A small segmentation model, trained from scratch: encoder norm rmsnorm, encoder layers 10.
Rows from block 8 of the encoder, named by matrix and row number. Rows with one number belong to one attention dimension. Each number is 128 + 32 x the weight over its row's rms, rounded and kept within 0 to 255. All counts start at 0. After the name is the row's rms in percent of the matrix's.
# v: attention value (encoder.blocks.8.attn.v.weight, 256x256), inputs 192-255
# proj: attention output (encoder.blocks.8.attn.proj.weight, 256x256, transposed), outputs 192-255
v.138 092 [110 133  77 153 175 166 165  81 110 118 116 141 145 105 140 140 158 122 121  80  93  88  92 132  82 110 152 117 165 102 129  97  95 114  96 147 113 123 102  88 122  98  97 123  84 149 156 133 112 169 157 106 109 179 154 231 185  99 167 112 112 145  98  92]
v.139 093 [150 129 177  96 114 105  55 112 110 166 149 191 208  75 147  91 208 151 134 107 122  59  71 143 123 105 121 147  97 138 144 157  54 119 114  86  93  87  76 107  62 114 130 111 135 141 102 153 110 151 150 107  93 108 101 134 108 134 192 151 130 106 117  80]
v.140 089 [135 195 141 135 142 151 139 115 120 139 129  91 155 170  72 119 118 117 103 178  93 135 163 127 112 116 167  88  94  72 186 107 129  83  81 105 169 162 136 110 109 124  97 102 126 100 149 148 130 115 111 104 131 189 122 119 147 119 155 145 118  75  47 113]
v.141 092 [126 114  79 134 136 119 165  90 169 135  99 134 189 129 114 162  71 139 163 149 118 131 181 184 135 166 169 188 121  53 194 117 121 154 131  99 132 115  85 110 130 139  58 147 110 150 107 177  73 152 125 137 109 125 106 120  79 126 166 104  87 136 143 115]
v.142 087 [ 90 145  84 129 118 171 131 138 148 107 126 147 132 134 144 142 156 162 192 142 157  56 145 103 169 125  93 187 147 137 179 151  90 121 126 143  79 149 131 113  94 153 151 113  82 172 138 159 157 185 133 119 142 118 170 117 128 104 153 142 159 121 184 123]
v.143 081 [178 163 154  93 145  80 116 152 186 134 142 161 139 123 143 175 179 152 110 144 139 160 130 149  97 129 128 131 187 149 145  57 118 114 123 101 189 187  85 150 141  97 157 120 134 179 165  78 105 122 164 130 138 164  79 159 129 146  99 149  77 136 136 160]
v.144 079 [109 166 128 140 175 105 128  98 168  90 130 115 170 156 139 154 145 124 165 168 123 166  95 135 122 157 102 186 109 160 134 174 123 122 112 127 108 108  76 168 140 112 163 116 187 118  51 137 136 185 115 158 130 114 137 103  94 150 151 137 139  65 109 112]
v.145 084 [138 141 104 196 113 104  89 156 130  88 114 172 153 152  77 160 106 156 113 118  85 145 150 128 115  87 107  98 123 150  70 105 158 144 107 162  83 164 119 143 161 175  81  45  66  92 160 134 166 142 123  89 141 138 157 237 149 168 129 133 150  90 109 120]
v.146 084 [ 98 180  70 190 138 138 117 127 120 139 132 131  92 119 117 101 138 163 111 149 141 148 136 149 127 118 144 120 133 160 158  88 185 141 109 137 151 166 112  71 150 138 121 148 134 104 149 146 126  91 104 114 129 141 182 168 160 127 135 107 150 148  71 107]
v.147 080 [188 104 104 123 121 194 134 105 139 127  97 126  56 136 139 128 117 114 139 104  98 113 155  97 128 100  83 157 139 169  76  81 193 176 117 144 131 113 128 136 153  95 154 112 167 129 158  90 157 102 165 144 146  83 142 171 123 205 185 108 117 105 184 104]
v.148 094 [165 143 154 114  98 147 117 116  54 144 127 136  84 105 103 117 183 169 102  72  94 174  54 143 153 128 154 113  98 130 119 152 126 115  77 140 135 130 132 145  72  68 199  88  81 204 115 123 118 191  94 161 112 140 131 159 183 176 194 118  97 167 112 148]
v.149 085 [100 141 108 148 111  69 139 180 147 129  94 141  78 200 138 136 119 167 191  92 191 128 128 144 117 144 132 130 192 111 152 100 131 136 106 117 101 153 129 124 142 151 154 143 138 152 107 154 152 102  94 185 145 119 126 125  50 165 121 101  25 145 120 110]
v.150 084 [149  78 139 159 141  74 144  86 123 152 126 161 127 122 138 152 182 148 114 191  49 168 153 152 154 151 144  89  99 113 112 145 147 135 162 144 137  77  68 156 133  84 109 128 110 155 137 145 119  63 113 121  54 195  91 169 135 156 154  50 100 150  90 116]
v.151 090 [ 98  99 119 157 152 176 110 176 133 122 101 153  97 136 111 114  90  89 132 152  64  84 163 118 126 173 133 177 139  73  85 131 161 118 101  98 119 114 148 115 129 111 109 115 192  71 109 158 128 155 119  76 124  93 115  85 119 148 103 164 123 169 109 161]
v.152 091 [134 129 165 154 150 110 141 147 156  96 130 146 172 115 127 149  82 126 179 150 144 162 131 137 108 145 122  97  90 119 154 133 175  96 112 105 116 186 139  89 166  99 116 132 139 103 176 120 118 193 157  80 116 117  81 147 101 142 159 142 141 110 178 110]
v.153 087 [ 55 118 183 170 130 154 119 153 157 102 153 135 118 142 127 124 160 147 104  59 114  58 116 116  54 144 111 192 111 133  74 115 131 131 155  82 158 155 159 169 150 124  64 120 117 116 221 117 110 125 143 103  93 112 124 167 154 132  84 157 104 134 171 140]
v.154 094 [ 36 146 178 142 107  91 125 113  77  82 117 101  94 156 127 163 101  66  99  74  99 143 121 168  51  97 145 133 176  91  88  99 145 102 124 119 170  74 157 117 160 156  57 161 157 130 119 119 123  69  74 114 152 137 129 182  89 129 122 122 138 124 203 101]
v.155 083 [ 98 116 153  79 126 171 138 176  63 167 126 101 142 100 121 106  99 183 101 112 144 162  76 166 118 108 121 109  98 110  63 119 159 165 108 105 159  86 106 203 102 109  79 136 130 119 134 120 124 167  70 143 125 127  78  42 125 130 100 183 139 161  93 146]
v.156 089 [101 145 106 146 153 156 182 144 165  96 161 110 136  68 149 141 143  84  97 123 145  71 137 142 153 120 138 127 145 121 173  88 108  93 151  90 106 130 157  88 166 127  93 104  53 127  81 105  99 164 138 109 154 125 163 167  73 129 191  99 153 111 104 149]
v.157 082 [148 202 116  74 180 140  98 155 105 137 128 109 185  87 188 146 151 155 111 150 104 156 129 140 151 153 118  55 113 130 137  98 101  81 141 119 169 116 106 123 129 117 119 116  44  66 110 140  88 133 130 135 136 118  26 155  77 158 169 119 123  95 156 122]
v.158 088 [100 118 138 132  65 141 130 122 102 121  92 166 117  62 180 129 133 138  93 108  98 133 138 141  89 115 106 157 100 107 100 161 124 122 119 155 147 103 156 106 127  76 136 118 128 163 108 168  91  85 153 126 102 122 124 139 204 107 123 142 153  48 161  59]
v.159 077 [116 126 124 178 117 149 114 124 123 149 159  97 167 152 122  74 158  56 138  74 101 175 112 167 154 100  99 151 157 133  98  58 108  89 122 149 120 152 139 147  80 104 155 188 168  79 132 127 140 114 146 130  94 112 118 145 156 112 154 106 143 118 107 150]
v.160 125 [148 130 118 112 185 181  97 127 136 110 146 141 136 173  38  87 164 195 155 155  96  86 147 151 116 132 188 151 130 107 133 133 160 124 138 118 124  57  81 134 134  70 112 115 134 114 144  26  87 131 112 123 119 137 127  75  79 131 169  82 142 122 127 156]
v.161 122 [128 112 135 161 145 164  78 186 137 176 111  77  74 110 124 176 135 117 125 131 135 123 124 105 113 180 129 119 117 158 156  94 117  91 145 106 125  56 130  96 110 151 101 106 109 194 135 138  91 134 169 121  93 103 132 140 172 104 144 150 101 146 167  78]
v.162 124 [134 140 176 129 173 103  96 137  94 141 168 157 136 131 126  87 135 130 131 156 106 141 145 117 142 139 133 195 186 146 119  68 133 213 234  90 163 157 151 100 116 148 109 117 120  85  66 109 121 139 169  95 163 142 122 130  67 191 167 162 171 169 109 130]
v.163 113 [169 145  55 133 106 150 125 103 106  97 113 105 136 149 127 139 155 177 154 159 161 128 116 114 122 167  71 112 118 163 127 110 120 140  94 109 150 168 213 101 153 147 128  74 138 127 137  99 198 122 111 146  93  96 103 160 103 152 145 122 174 185 129  88]
v.164 124 [124 121  87 116 158 135 124 165 126 165 161 172 179  63 167 108 146 198 149 135 120 139 115 105  90 155 150 150 129 131 124 111 139 128 140  74 147 161 106 145 170 174 124 132 122 186  76  96 115 144 105 120 164 100  82 187 131  82 123 109 117 164 106 148]
v.165 126 [104  67  79  76 186  75 119 169 174 201  53 174 151  97 179 164 114 112 176 151 110 138 113  70 115 103 149  98 122 102 165  49 112 131 106  88  92 132 148 134 143 173 170 177 136 120 122 139 170 180 166 112 102 159 129 132  92 150 125 140  79 158 132 138]
v.166 131 [112  94 183 174  83 127 161 139 161 134 128 129 178  92 118 122 155 139 132  95 138 190 207 170 128  78 174 107 129 113 152 117  94 129 164 116  79 117 149 141 112 150 105 140 115 127 109 111 189 133 150 140 145 121  87 130 109 147  39 159 145  95 103 157]
v.167 127 [135 142 124 157 143  74 106 104  83 114 119 170  76 153  84  94 109 141 153 123 189 132 118 132  92 133 133 130 162 127 123 140 165  97 157 103 129 112 102 136  89 103  94  77 161  77 191 117 158 140  99 134 143 151 121  90 111 118  81 128 145 111 126 138]
v.168 124 [132 115 199 110 119 149 188 121 153 141 157 134 106 134 177 128  51  80  93 199 115 141 149 101  89 136  90  97  85 169 138 138 123 171 151 139  96  82 139 138 197 144 149 112 131 112  90 168 143 115 122 127 158 160 112 114 125  87 124 150 163 113 147 142]
v.169 119 [152 148  75 126 113 144 156  63 142 123 117 153 164  80 151 201 120 144 143 138 143 140  72 183 138 151 176 172 154 149 147  82  80 180 126 172 113 149 155 117 116 107 138 123  93 136  78 173  74 134 120 111 102 189 118  58 158 113  86 159 138 111  94 145]
v.170 114 [142 117  82 113 170 148 111 115 105 118 119 104 187 135 118 124 134 107 141 145 207 141  80  90 163  63 127 113 174 169 124 115 132 115  93 138 179 169 100 162 104 102 171 116 135 141 116  70 193 120 167 126  81 107  58  89 139 136  90 144 176  87 182 177]
v.171 127 [143  94 134 116 109 193 134 189 163  78 133 134 101  87 174 142 131  55 138  80 144 125 109  93 128 120 122 140 150 140 168  99 113 155 150 119  92 185 108 137  67 156 174 155 115 163 127 122 121 119  93 185 123 148 175 151  84  99 126 106 146  84 119 108]
v.172 122 [131  93 143 102 133 131  80 107 128 166 119 119 147 138 108  91 157 128 149  70 114 125 125 141 170 114 130 167 144 152 109 138 119 129 116 126 143 143 203 127 100 117 142  76 147  83 133 151 111 133 106  94 197 191  95 117 174 106 117 138  79 140  56 162]
v.173 118 [129  93 109 108 172  94 104 138 126 113 148 152 160 111  88  97 124 135 167 127 190 162 148 113  83 132 138 141 110 121 114 137 134  69  88 157 129 133 102 141  98 128 174 102 166 166 107 131 155 142 127 120 120 132 120 125  96 131 155 104 161 155 142 188]
v.174 119 [ 97 104 156 147 128 105 101 140 139  73 112 127  52 134 152 143 161 118 145 189 133 109 131 121  74 130 132 136 127  72 152 116 131  90 186 150 138 111  93  76 102 161 150 129 152 132 120 150 133 157 116  71  70 136  98 124 171 162  61  92 159 137 155 151]
v.175 133 [149 130 171 113 168 102 154 152 150 121 135 144  81 179 114 158 109 143 184 207  65 137 139 120  28 157 100 101 143 172  69 147 159 130 125  80  75 113  94 140 127 153 154 127 149 141 120 153 148  63  93 133 100 123 104 177 119 111 138 146 191 118 198  88]
v.176 118 [167 116 156 148 121 180 159 144 111  70 171 117 133  67 171 135 135  94 113  79 157 203 141 163 152 130 158 117 144 117 174 167 134 136 140 170 162 104 147 113 128 147 100 181  57  62 143 104 114 117 111 129 113 126 176 162  93  74 114  76 142 148 115 143]
v.177 126 [117 125 132 157 157 152 160  51 155 143 153 160 175 115 123  83 160 123 134 120 105 152 143 100 111 153  97 129 203 165 123  74 193 119 145  77 123 148  90 100 104 108 147 100 159 127 171 111 114 117 152 154  81 136 135 165 121 138 175 141 120 101  99 143]
v.178 127 [ 87 103 185 132 132 137 151 175 148  81 136  96 149 166 133 155 103 124  84 163 113 139 134  89 144 133 166 183 104 145  60 150  98  67  87 112 111  62  92 148 135 215  89 111 121  95 137  56 105  76  89 101 149 154  70 130 129 141  95  80 167 157  99 156]
v.179 135 [123 122 134 151 141 173  75 158 105 124 149 126 132 146  89  90 107 115 212 127 129 154 153  68 103 160 130  80 121  87 173  91 120 147 137 153 106 195 154 136 112 177 147 163 156 109 111 124 131  68 133 100 156 147 111 135 102 102 155 149 115 129 130 155]
v.180 135 [ 69 108 203 136 128 109 130 189  93 145 112 113 148  63 174 182 149 144 103 212 104 143 198 119 148 140 154 157 110 118 106  97 100 130 173  96 102 117 210 183 142 109 101 118 141  84 116  94 133 153 178  87 162  79  97 149  90  94 221 121 153 164 194 125]
v.181 118 [ 40 185 162 178 171 169 133 139  93 106  84 157 118 173 111  85 153 173 160  97 142 127 152 170 155 192 151 131 149 182 127 140 135 156 160  77 197 137 106  94 157 101 146 180 111  87 111 151 160 161 117 113 155 141 125 171 191 140 113 104 152 153 113 147]
v.182 119 [ 84  95 153 138  98 132 122  85 112 112  96  55 127 161 119 144 195 167 114 117 101 135 123 176 148  59  62 129 147 101 147 116 112 201 177 125 152 131 143 126  85  58 160 143 115 109  98 163 113 111 136 135 148 111 100  63 151 110 123 160  97  46  90 150]
v.183 118 [118 107 132 129 137 176 137 143 105 119  97 126 131 117 116  94 104 158 117 195 145 173 178 164  92 177  94 149 162 122 158  93  87 135 135 174 166 103 103 121 115 118  84  95 122 137 137 125 144  81 141 155 168 126  90 149 104  64 150 173 106 134 113 132]
v.184 116 [ 86 198 129 142 106 122 206  89 146 170 181 184  81  80 104 139 178  95 127 155 130 144  31 103 121 121 172 147 178 126 147 117 160 140 112 115 139 138  97  95  92 104 127  98 121  72 154 146 106 222 112 206 144  80 113 101 119  60 118 148 101 127 156 129]
v.185 121 [190 162 149 189  38 138 123 168 151 133 174 110 150 143 110 137 154  97 114 128 135 135  72 198 137 147 171 120 127 147 172  92 144 103 109 138  96 118 136 164 169 122  99 115 185  95 179 132 160 136 166 144 114 121  94 184  93 135 199 147 148  66 147 125]
v.186 121 [144  94  79  83  93  98 110 126 129  82 170 117 137 129 160 113  64 134  92 148 160 116 103 157  71 130 228 159 130  43 141 156 166 113 120 132  80 139  45 101 159 138 159 171 116 106 144  68 141  86 173 167 133  83 138 131 145 191  83 158 166 104  98 110]
v.187 137 [156 124 138 155 122  98  76 135 126  76 160  64 115 120 145 160 147 109  41 130 129  94 104  84  79 123 160 152  47  78 135 118 149 126 101 133 155 108 124 124 146 175 127 106  50 138  99 123 174  77 108  82 106 172 196 131 155 179 154 156  96 212 131 139]
v.188 126 [139 114 126 145  89 163 124 115 140  96 108 145 185 123 115 162 116 199 123  49  71 119 115 100  85 138 143  31 159 148 158 136 157  82 144 110 112 142 131 119  84 152 147 129  75 123 172 140 167 231 106 139 182 115 130 141 139 190 118 159 147 166 103 158]
v.189 121 [140  94 169  75 119 164 122 130 115 180  98  95 140  96 183 141 105 157 152  77  78 190 134 127 114 179 133 104  92 114 144 124 166  93 125 103 135 187 126 152 211 120 144 160 117 124  62 136 100 128 140 122 143 149 151  98 132 158 118 126 134  62 155 154]
v.190 124 [114 114 123  88 147 149 129 177 151  72 135 112 127  85 172 144 157  89  70 118  94 147 140 152 130 138 142 217 158 146 113  63 160  99 116 102 148  86  96 144  96 106  69  44 108  81 171  71 150 147 119 157 131  98 111 119 109  59  86 121 131 104 139 108]
proj.138 080 [118 158 191 120 107 107  62 138 147 131 132 109 136 116  83 166  98 137 112 114 162 132 152 134 120 122 154 132  85 155  91 140 140 163 172  53 103 132 147 133  94 165 160 144 117 133 155 134 119 109  87 170 118  91 191  55 141 166  74 192 142 175 139 161]
proj.139 085 [159 126  81 114 141 120 181 114 118 162 138 110  74 115 151 114  39 155  87 144 130 153  98 110 146 169 137 167 137 148 152 136 160 131 142 159 169 150 152 169 173 157 120  78 120 123 116 135 184 111  68 131 144 179 163 160 144 130  95 109 108 154  98 150]
proj.140 078 [114  94 108 134 127 124 155 157 193  88 133 163 105  67 129 143 173 118 169 134 109 128 144  67 114  92 115 201 114 155  98  81 122 195 110 130 117  82 131 101 100 105 122 131 168 132  84 155 123 131  81 141  68  97 135 138 145 118  92 124 179 143 187 129]
proj.141 082 [113 132 155 159 118 117 122 127 142 124 149  94  31 123 104 182 182 144  73 100 158 140 135  72 112 122  94  49 148 157 128 161 162 103 108 136  93 157 133 110 120  99 184 103 135 110 111  89 122 126  68 153 194 121 182 135 171 162 110 118 116 119 115 128]
proj.142 081 [ 77 106 165 195 135  84 132  97 119 155 118  94  83 149 124 118 103 119  71 132 120 168 158 120 120 154 173  83 158 159 117 114 126 134 136 122 166  97 128 116 126  90 166 138 191 106 107  76 102  74 122 179  88 172  72 147 110 170 115 142  47 119 106 131]
proj.143 079 [105 133  85 126  88 157 110  96  60 150 151 159  88 134 141 108 113 103 146 172 134  31 137  71 165 172 132 102  95  92 129 174 136  87 127 137 113  74 130 117 110 138  88 123 106 133 112 156 130 140  69 145 143 111 156  56 120 121 126  95 103 124 147  72]
proj.144 078 [114 101 171 145 104 120 164 167 118 128 115 143  79  79 101 106 137  85  92 153 135 152 132 134  88  69 127  76 144 135 137  68  82 110 187  93 128 138 172  85 134 120  91 203 113 105 205 108 160  91 122  96 123 122  98 153 136  94  83 117 122 181 129 159]
proj.145 083 [ 55  87 192  49 169 177 151 129 106 127 111  82 108 114 148 143 175  83 121 179 170 120 130 157 151 152 136 171  92 128 175 139 104 113 130  55 147 107 136 155 134 120 162 171 165 135  88 112  70 101 184 142 117 131 168 140 129  90  63 126 130 118 167 143]
proj.146 074 [127  77 160 121 158 115 138  96 130 158 116 141 158 112 144 157 117 113 151  62  94  93 153 135 103 124 122 131 100 116 130 148 143 142 124 125 108 122 186 201 140  80 142 122  97 144  56 168  98 139 143 154 106  67 156 164 173 153 132 154  88 114 183 174]
proj.147 073 [113 127 152 137 110 130 111 186 136 123 143 179 178 106  94 164 134 152 108 189 142 176 103 136 120  98 123  83 166 107 161 182 135  89 130 109 107 145 125 115 140 140  78 145 149 130  99 160 152 166 119 118 142 124  97  87  70 110 105 149 119 170 121 179]
proj.148 085 [ 97 104 142 128 128 117 105 113 178 121 146 151 144 129 172 100  75 113 174  89 119 117 181 124  78 105 103 144 189 123 118 137 168 145 191 138 180  92 106 119 135 192  64 149 124 150 159 153 146  89 119 112 154 105  74  92  53 108  97 142 153 114 126 124]
proj.149 071 [120 118 131 116 168 119 158  99 131 122 122 135 163 144 107 166 133 124 129 153 104 159  70 104 159  84 126 111  88 150  66 144 145 106 131 142 129 127 143 144 136 148 134 124 129 121 158  84  71 165 119 141 103 152  77  91 138 146 131 169 162 130  73 155]
proj.150 083 [108 177 132  64 117 195  95 157 116  94 111 107 114 111  90  98 113  80 107  88 140 106  96 103  87 132 133  92 173 182 186 141 151  85 107 110 104 161 191 134 130 152 135 124  76  90 128 115 141 152  85 148 211  63 132  99 127 103 162 151 154 155 126 157]
proj.151 087 [146 144 122  98  95  51 177  90 135 145 140 109 175  89  81 162 131 165 131 145 168 102  85  99 170 154 103 123 113 147 185 127 103 130 163 156 142 135 142 119  95 140 134 144  95 178 117  83 180 104 183 110 107 174 145 154  87 152 154  89 106 101 148  74]
proj.152 083 [122 120 106 104 122  94 148  97  84 161 130 112 124 102 103 121 186 130  51 137 125 106 130 123 139 125 123 138 133 146 117 189  83 138 137 142  71  81  72 156 155 174  92  82 129 141  94 139 126  69 124 171 132 127 196 162 142  85  68 127 117 136  65  95]
proj.153 074 [137  93 105  65 118  59 128 147  63  73 118 108 180 108 158 144 118 111 172 184 111 150 114 158 174 126 149  66  92 118 130 110 102 151 101 143  67 106 131  85 111 161 168 146 118 163  94 164 120 145 124 127 188 128 140 127 129 170  76 145 172 131 175  85]
proj.154 078 [132 145  73 113 172 157  83 155 182 113 130 148 156 125 134 100 191 174 142 148 153 139  95  77 188 169 142 139  83  71 131 115  87 178 104 146  52 183 142 163 108  86 210 137  73  95 136  84 151 135 153  89 110 136 111 136 193 154 105 155 121 153  88 107]
proj.155 077 [149 101 163 139 151 101 165  74 182  98 133 103 113 160 111 173 113 148 180  84  57  77 177  62 147 127 141 127 137 141 154 153  37 123 146 141  93 114 116  65 142 108 134  99 111 108 127 110 147  98 130 162 126 122 163 185 168 135 110  93  86 105 165 101]
proj.156 082 [168  71 137 136 176 105 113  94 135 136  91 145 157 175 165 143 137 177 160 165 117 172 135 119  76 194 151 147 145 158 120 170 122 141 108 134 145 148  96 132  92 174 106 159 197 104 107 144 133 135  98 127 116 145 149 131 163 154  86 116 119  94 144  93]
proj.157 083 [125  92  99 129  69 120 105 105  98 168 135 176 101 136 117 129 144 162  79 146 158 113  99 127  87  75 108 183 141 110 155 118 124 165  90 124 130 117 154 122 142 139  95 112 184 182 119 114 166 146 135 133 105 117 209 114 159 151 109  82 173 187  92 180]
proj.158 078 [201 116 133 117 193 110  72 118 142 156 135  97 207 153  80 132  94 159 135 114 201  91 135 121 196  97 127  91 126 112 124 119 113 107 146  99 175  91 180 110 166 190  97  96  97 100 139 126 138 178  84 103 122 121 150 143 110 128 137 101 116 198 103 199]
proj.159 076 [111 125 110 130 144 132 155 123 164 112 102 193  79  94 118 152 115 223 101 141 116  94 149 119 130 102 130 109 104 112 132 147 183 148 145 108 100 136 125 145 167 136 121 118 109 209 149 164  97 162 139 120 126 205 136 105 122 139 118 131 154 124 126 128]
proj.160 133 [ 75 156 120 139  90  87 206 150 149 124 101 110 132  93 190 154 120  69 126 100 181 182 100 113 174 101  73  96  97 162  95 118  97 114 125 158 139 175 143 117  97 153 134 127 130  96 127 200 165 136 124 134 145 127 116 152 138 111  97 144 117 161  74 147]
proj.161 133 [223 144 153 115 118 102 147 123 111 100 160 149 173 153 142 102 107 149 124 144 119 146 101 166 128  79 123 145 154  71  99 154 149 155  96 162 163 220  98 163 131  87 148 159 137  81  90 142 153 128 106 142 161 119 172 128  69 164 125 120 165  97  95 148]
proj.162 129 [145 110  98  84  94 177 177  93 141 134  87 115 129 110 116 135 105  94 135  85 114 127 114 137 119 105 130  66  61 114 152 171 120  69  49 126  78 113 114 122 120  96 134 167 116 158 215 120 100 145  86 149 132 118 128 113 180  46  79 108 100  86 110 149]
proj.163 128 [144 101 160 142 151 123 167 171 147 151 116 183  96 130 137 129 116  95  91  76  95 153 109 144 132  94 142 154 123 151 145 125 132 141 153 191 122 126  67 118 119 103 137 176 114 134 166 126  43 124 151 106 185 194 198 103 159 134  98 127  94  72 116 150]
proj.164 137 [221 146 167 143 122 109 141 106 136 102 121  95 101 182  73 157 141  94 108 146 143 132 154 150 153  94 108  98 122 130 153 110 114 121 133 191 109 121 137  74  65  89 123 117 158 103 156 156 132  82 131 140  80 163 162 100 125 159 142 148 126 102 155 108]
proj.165 134 [126 174 139 196  73 190 148  92  77  57 171 130 108 154  56  94 142 154  95 105 145 133 144 181 146 150 130 175 150 206  97 169 121 139 156 171 140 128  90 146 104 113  94  89 146 162 152 110  91  57 112 150 168 125 144 131 169  87 137 135 175 105 166 122]
proj.166 134 [157 139 118 109 158 130  98 111  93 123 117 147  84 193 122 136 112 107 123 149 113 107  71 107 142 152 101 136 120 118 135 152 140 125  87 135 136 158 131 144 144 137 144 146 152 122 111 131  23 118 103 128 127 124 159 115 136  72 212 102 122 171 153  88]
proj.167 124 [ 51  83 112 114 133 179 153 131 170 156 148 100 176 110 185 124 127 118 102 146  84 103 128 104 192 130 136 130  99 131 136 112  82 173  69 135 147 153 141 121 180 121 180 160 109 152  55 160  81 127 152 131  89 113 125 131 129 122 150  82 122 163 133 114]
proj.168 126 [ 79 131  71 145 145 117  92 129  97 100  98 123 163 165  61 106 211 177 163  79 133 110 119 160 142 112 199 164 160 113  99 116 131 119  99 125 148 185 120 141  39 125 120 120 154 121 142 128 119 116 146 128 131  88 144 145 118 177 147 109 120 139 113  95]
proj.169 137 [122 119 142 130 115 114 129 171 133 136 166  94  77 181  94  30 151 108 124  97 133 125 168 106 138 116 109  81 106  93 103 168 161  95 140  84 114 110  90 110 146 151 128 164 163 114 191  61 159 133 152 130 164  72 146 160  99 143 138 125 111 102 180 109]
proj.170 117 [162 145 176 103 128 104 156 120 137 132 151 128  72 108 152 165 123 146 122 105  59 105 130 161 115 181  88 190  66 132 106 106 137 134 171 139 115  77 147  95 152 134  88 182 126 109 136 180 111 146 100 144 149 165 187 184  94 130 186 146  51 182  46  67]
proj.171 135 [ 89 171 162 139 166  62 111  33  71 177 114 117 154 160 104 124 123 189 109 194  98 117 155 174 135 121 116 128 159 114 105 166 135  93 124 131 151  66 165 123 176 122  62 106 168  80 127 148 146 143 154  86 157  95 116 117 138 150 142 133 110 165 151 154]
proj.172 133 [121 159  93 139 124 114 206 128 133  67 150 153 126 105 147 165  80 129 107 172  97 155 114 140  81 113 111 107 140 106 142 130 154 143 138 125 108 121  40 116 142 127 131 164  97 152 142 136 164 135 133 153 109 102 161 118  89 127 122 120 186 109 210  84]
proj.173 130 [134 174 156 131  93 179 160 105 119 171  71  77 127 151 174 202 102 133 104 117  72  96 115 102 180 118 139 107 129 172 131 123 140 182 169 129 122 114 170 133 152 109 107 135 102  78 119 129 113 102 112 161 145 148 126 144 133 115 121 177 112 104 131 100]
proj.174 131 [249 121  99  78 155 129 147 118  71 153 129 174 200 141  55 106 125 152 113  76 114 169 127 121 175 152 133 110 139 162 117 178 112 153  84 112 115 167 185 181 144 105 106 119 118 130 142  93  99 119 128 133 168 136 160 111 109 105 205 158 111 139 116 115]
proj.175 136 [ 57 123  90 123  87 146 123 109 105 152 119 101 167  71 130  95 145 115  95  33 152  77  86 139 226 112 158 160 114 100 167 113 108 149 124 159 156 140 173 115 147 111 114 125  90 141 135 123 124 200 172 127 149 127 166  80 120 183 148  96  85 151  78 171]
proj.176 130 [ 96 157 102  90 130  91 111 112 122 156  77 125 114 170  91 138 157 146 159 201 117  51 128  94 107 127 145 134 121 114  87  86 111 102 113  96  88 154 122 149 113 110 149  91 207 204 119 127 144 140 115  80 138 115  86  86 197 141 161 183 123  91  99 161]
proj.177 124 [114 155 134  90 113  91  87 178 105 140  67 117  81 134  94 171  84 116 148 134 144 100  95 171 148 131 128 139  72  90 124 154  67 177 135 209 129 100 165 138 100  84 100 155 105 137 112 112 128 193 128  90 178 120 104  74 145 126  83 104 122 162 140 140]
proj.178 129 [187 166  77 110 140 116 118  74  77 162 138 157  80  90 127  69 187 122 160 125 138  92 100 153 114  94 129  95 148  69 198 118 131 157 143 123 144 192 171 117 123  48 159 150 143 149 120 191 136 198 139 149 106  75 145 132 136  93 127 150 109  94 114  66]
proj.179 131 [115 131 139  98 149  80 181  75 154 145 116 171 128 108 174 193 152 133  68 168 111 123  98 161 145 101 113 188 165 191  92 191 158 119  86 102 158  84 131 128 138 108 145 113 150 186 117 144 105 179 124 150 153 134 157 132 108 137 117 128 155 155 134  98]
proj.180 155 [255 133  62 117 109 159 135  77 141 109 119 152 126 170 112 113 128 113 147  66 145 106  85 133  97 140 112 104 133 113 145 147 156 128  81 157 179 149  64  85  83 123 159 167 130 172 155 130 114  95 110 164  92 180 157  81 186 158  36 146 121  94 100 124]
proj.181 130 [107  81 103  80  98 108 143 140 147 169 177 140 124  73 140 176 114  86  93 147 110 126  69 115 101  62 128 112  90  86 137 135 116  89 107 165  52 116 133 149 121 144 100  54 108 133 144  92 111  78 169 106 120 113 103 115  92 120 132 119 107  86 125 139]
proj.182 124 [213 126 103  89 150 119 107 176 138 143 129 243 146  95 137 112  99 100 109 146 154 124 150  78 121 201 174 112 111 194 147 137 128  80  89 129 120 139 140 147 131 170  97  93 147 146 154 101 138 109 143 100  88 155 145 206 138 149 110 115 144 255 167 134]
proj.183 123 [160 137 137 134 148 125 129 124 123 145 156 143 110 163 110 148 168  93 159  75 123 105 111 113 158  74 165 109  82 135 119 177 139  84  98 113  84 149 149 128 109 135 188 167 127 142 111 117  97 122 175  83 118 140 201  82 166 175  95  91 153 127 148 126]
proj.184 123 [188  36 149 104 148 116  65 126 111 109  91  85 166 181 154  89  92 162 130  82 135 105 210 146 128 109  82  99 115 117 107 136  76 127 155 120 104 134 151 131 146 152 146 149 135 166 119 105 120  43 146  54 100 158 123 141 152 188 152  70 177 109 109 129]
proj.185 135 [ 59  82 130 121 199 145 144  65 122 146  97 143 143 125 149 115 107 140 176 147 112 124 156  89 140 140  88 171 130  76  89 141 123 142 127 112 145 126 103  72  83 107 174 113  83 154  98  98  95 146  96 135 114 141 178  50 151 144  73 107 132 177 101 109]
proj.186 128 [159 163 209 199 177 146 139 136 114 160  90 136  97 129 111 128 186 113 153 110 151 156 155 129 158 105  29  96 123 217 114 101  96 144 144  98 180 108 207 139 102  90  67  86  90 151 104 198 100 136  69 107 109 146  99 132 139  67 152 109 126 173 155 128]
proj.187 131 [170 134 150 119 155 154 179 103 138 171 102 183 108 156  98 106  88 140 185 108 132 158 135 151 158 101  94 101 195 174 107 170 126 119 158  99 105 141 156 101 161 110 114 164 196 113 137 163  85 181 112 173 123 114  63 141  86 109 137 127 164  73 120 105]
proj.188 141 [ 75 106 124 129 132 130 139 104 102 140 162 119  56 104 150 100 151  63 102 178 167 133 146 167 167 137  89 210  88 135 116  85  79 168  88 151 132 102 119 138 216 112 113 156 170 137 114 111  93  40 137 136  77 168 144 118 113  72 124  88 109  91 158  99]
proj.189 122 [ 81 154 106 178 121  85 133 139 122  90 185 161 109 184  88 114 142  71  92 172 147  80 148 147 136 113 143 143 190 138  91 131  95 199  99 130 132  43 117 113  67 113 105  93 145  97 165 128 169 131 148 145 100  80 105 161 130  93 125 138 129 217 105  80]
proj.190 134 [106 117 130 158 115  95 119  94  77 199 129 149  96 176  96  99 109 172 167 123 176  94 114 136 146  97 127  43 130 101 150 176  63 130 114 153 113 171 167 133 155 131 179 203 148 126  70 168  91  95 135 117 143 134 124 131 151 186 143 137 151 151  90 165]